config.toml
dataset = "cartoon faces"
translate = 0.12
color_jitter = 0.2
questions_per_image = 8
encoder_activation = "silu"
encoder_channel_attention = "se"
fusion = "prefix"
fusion_encoder_norm_position = "pre"
fusion_encoder_mlp_ratio = 2
fusion_encoder_head_dim = 48
muon_scale = "original"
lr = 0.02
grad_clip = 5.0
weight_decay = 0.01
Rows from block 4 of the image encoder of a small model that answers yes/no questions on an image's attributes, named by matrix and row number. Rows with one number belong to one channel. Each number is 500 + 50 x the weight over its row's rms, rounded and kept within 0 to 999. All counts start at 0. Numbers have three digits each.
After each channel's rows are labels from the 100 images, of 14976, where the channel reaches its highest value: "lies over" is the class under the peak. Only what is clearly more common there than usual is listed. The data: cartoon faces.
# convs0: expand pointwise conv (encoder.blocks.4.convs.0.weight, 64x16x1x1), inputs 0-15
# convs1: depthwise 5x5 conv, stride 2 (encoder.blocks.4.convs.1.weight, 64x1x5x5, trained with AdamW), a 5x5 kernel
# convs2: project pointwise conv (encoder.blocks.4.convs.2.weight, 32x64x1x1, transposed), outputs 0-31

convs0.21:520440484481472552480505623553453518478459522591
convs1.21:515538524470468533559484482507502456386417457470440396465539457474491557575
convs2.21:496448458509468496557451437492495433408541545494467583482483579501522460599509458622446528509531
lies over: skin

convs0.16:605565494410510536561455456461542513440511510512
convs1.16:512529505513517547523499493496496447429429462486414428385416502461449421522
convs2.16:485498499511498452580479440537457374550503510481573493532481403436537417520436468480441433482544
lies over: hair

convs0.52:558514527516517465480603446591542514518594524495
convs1.52:517514515530523494507503500502490449438424425480386405435436494455421443496
convs2.52:608478478428508505524578482456394532490495526568552411536502483453530585551448553480527461467533
lies over: skin

convs0.41:494517511518552573516416408569532569444480470524
convs1.41:487495511515509472478463440449456478414404439519455434393431537483460444468
convs2.41:490485550552451364398485567499514525564569514545538440469464498508540544513442518409472475545501
lies over: hair

convs0.37:555429521492442494476414544534460551569427537538
convs1.37:477520575542449457480543596516465454523579585463426487544586485454484498541
convs2.37:500562480565582532467451533482469547495606540560528522488426601449485482470489587471447469565542
lies over: skin

convs0.5:463571416501477583462458555472448561504431479477
convs1.5:470455501452456496509530520537518543564565517495523514499490393402390447431
convs2.5:483422576473484508565547458455540499502420533398509497507472541547576476449462615526424538489484
lies over: hair

convs0.30:475510412461470509491489519392457456435409491519
convs1.30:477509558555522497496496546543514435379420489528488419381442509517503505493
convs2.30:460514463570526470494447510465437533487434543459430560528504432578471435422542452468472471485621
lies over: hair; hat

convs0.12:567479452509468411397508424472530541499449495536
convs1.12:523485459469472523508494518507491543614601542482541617604516461503539521495
convs2.12:469482456493432409553499527509488464491552527503579536591493533518549550467581464553566581587449
lies over: skin; mouth

convs0.44:479565447437475425454467487488385536518559518488
convs1.44:496489480453467487472452442479498505519543510483543600602546485539618589529
convs2.44:514529572477467474437565525477417555526553489493419544526509492573571512558508542580414577555528
lies over: eye; skin

convs0.7:528473465525434462512453473430526488575426570423
convs1.7:483480512521460492489521500495493449543593561475422555598596463407504544540
convs2.7:542518534494500519478488399618524478424564475483495538470521534397565434528407539498483540464550
lies over: skin; mouth

convs0.9:502447546511512456480529438453434535424544502389
convs1.9:496487473475488483515511517498487537600602532493529614627551489497527544536
convs2.9:436478580561509446460564543460460504371536464512533453480553509511619487502485502546547460552452
lies over: skin; hair

convs0.51:536563475552417477611518542513503480557475431482
convs1.51:525506500482474506490478465449525447423397387491453430423412491497494452484
convs2.51:471472466416410502457539471474408458524434424503444500504547506420456500509472465394488437430480
lies over: skin

convs0.39:449490424524536608464426434495443547467488500488
convs1.39:500519520513483472490565599553509428488553604505436416493544564522465448445
convs2.39:516458447514524508495481502501474553552346455484462456460486518517533486477513669550523466464498
lies over: hair

convs0.8:504467449459457476433563446516579478429407498511
convs1.8:500508501506503507484463471492485457411396449474428392400455478469442455506
convs2.8:429494549488499521490474484513507584482581455499450470477442534548530471470462571339444450494558
lies over: hair; skin

convs0.42:614497491427543507532464420427534531475525454512
convs1.42:533488500511506504497499489489447429419398443475437417421436520480461415463
convs2.42:549509424573408524563498514484492404514526490469506524462434373483475447483439499434477457478564
lies over: skin; hair

convs0.27:430466462414478476460413490561489568518499432537
convs1.27:519564508449460546571545480459532572543501432531479477415433528457435409465
convs2.27:499426536483442521518443582517457469519517572477454418532517509388455473480394470543502516596507
lies over: skin

convs0.10:442544503359504467520478496458489437529454494564
convs1.10:517479503508508448430468500532393371388482511483451431462509499534496501526
convs2.10:533473452480473532385531483513501471496499532452416524586396452511444469477421404541519556489533
lies over: hair; hat

convs0.15:572514395431528562533561482464548511504491553450
convs1.15:501515516517494514519520529516490484495480489451430386371456482430415416479
convs2.15:465527490600512551504448479499492457527511550412562467492500504574603427536467489571407473431470
lies over: clothes; hair

convs0.32:541531473540401527536526494523503360485531528520
convs1.32:514533516548516504511509529524474400350385424498513492496494529514533543522
convs2.32:422525519457537585489514482484523464514489510464531398594606484506583487386520539521455528466490
lies over: hair

convs0.31:440483506525397598478451483498486481424523460561
convs1.31:492491512491503548502504488499512478461417464477432430409401483441450387453
convs2.31:433527527443473441464536429600433504561491509462486527456464510449472411470535418502502459519613
lies over: hair

convs0.62:505515491548452490499573448398512434509516577424
convs1.62:502512530523489493471453489511473432363414461481460427398426522499483485488
convs2.62:495498516506417538536505526503433600617543513467507398493479476557476470427540489522399557512528
lies over: clothes

convs0.0:537510463470425570583450418515513555466513447455
convs1.0:505483465458459495504531545546504548596616553514528594605546501499519533514
convs2.0:552544504537437585515495424420519535517438540502424519447520558500545594490486451405538547518440
lies over: skin

convs0.22:429500475433410449582497530552440490477466557514
convs1.22:510517508507518513516497451479516508467417454525480420395427521500394396459
convs2.22:472435478410539473601432592496514519440460452527495502503560594532470421518453484497582522471526
lies over: hair; hat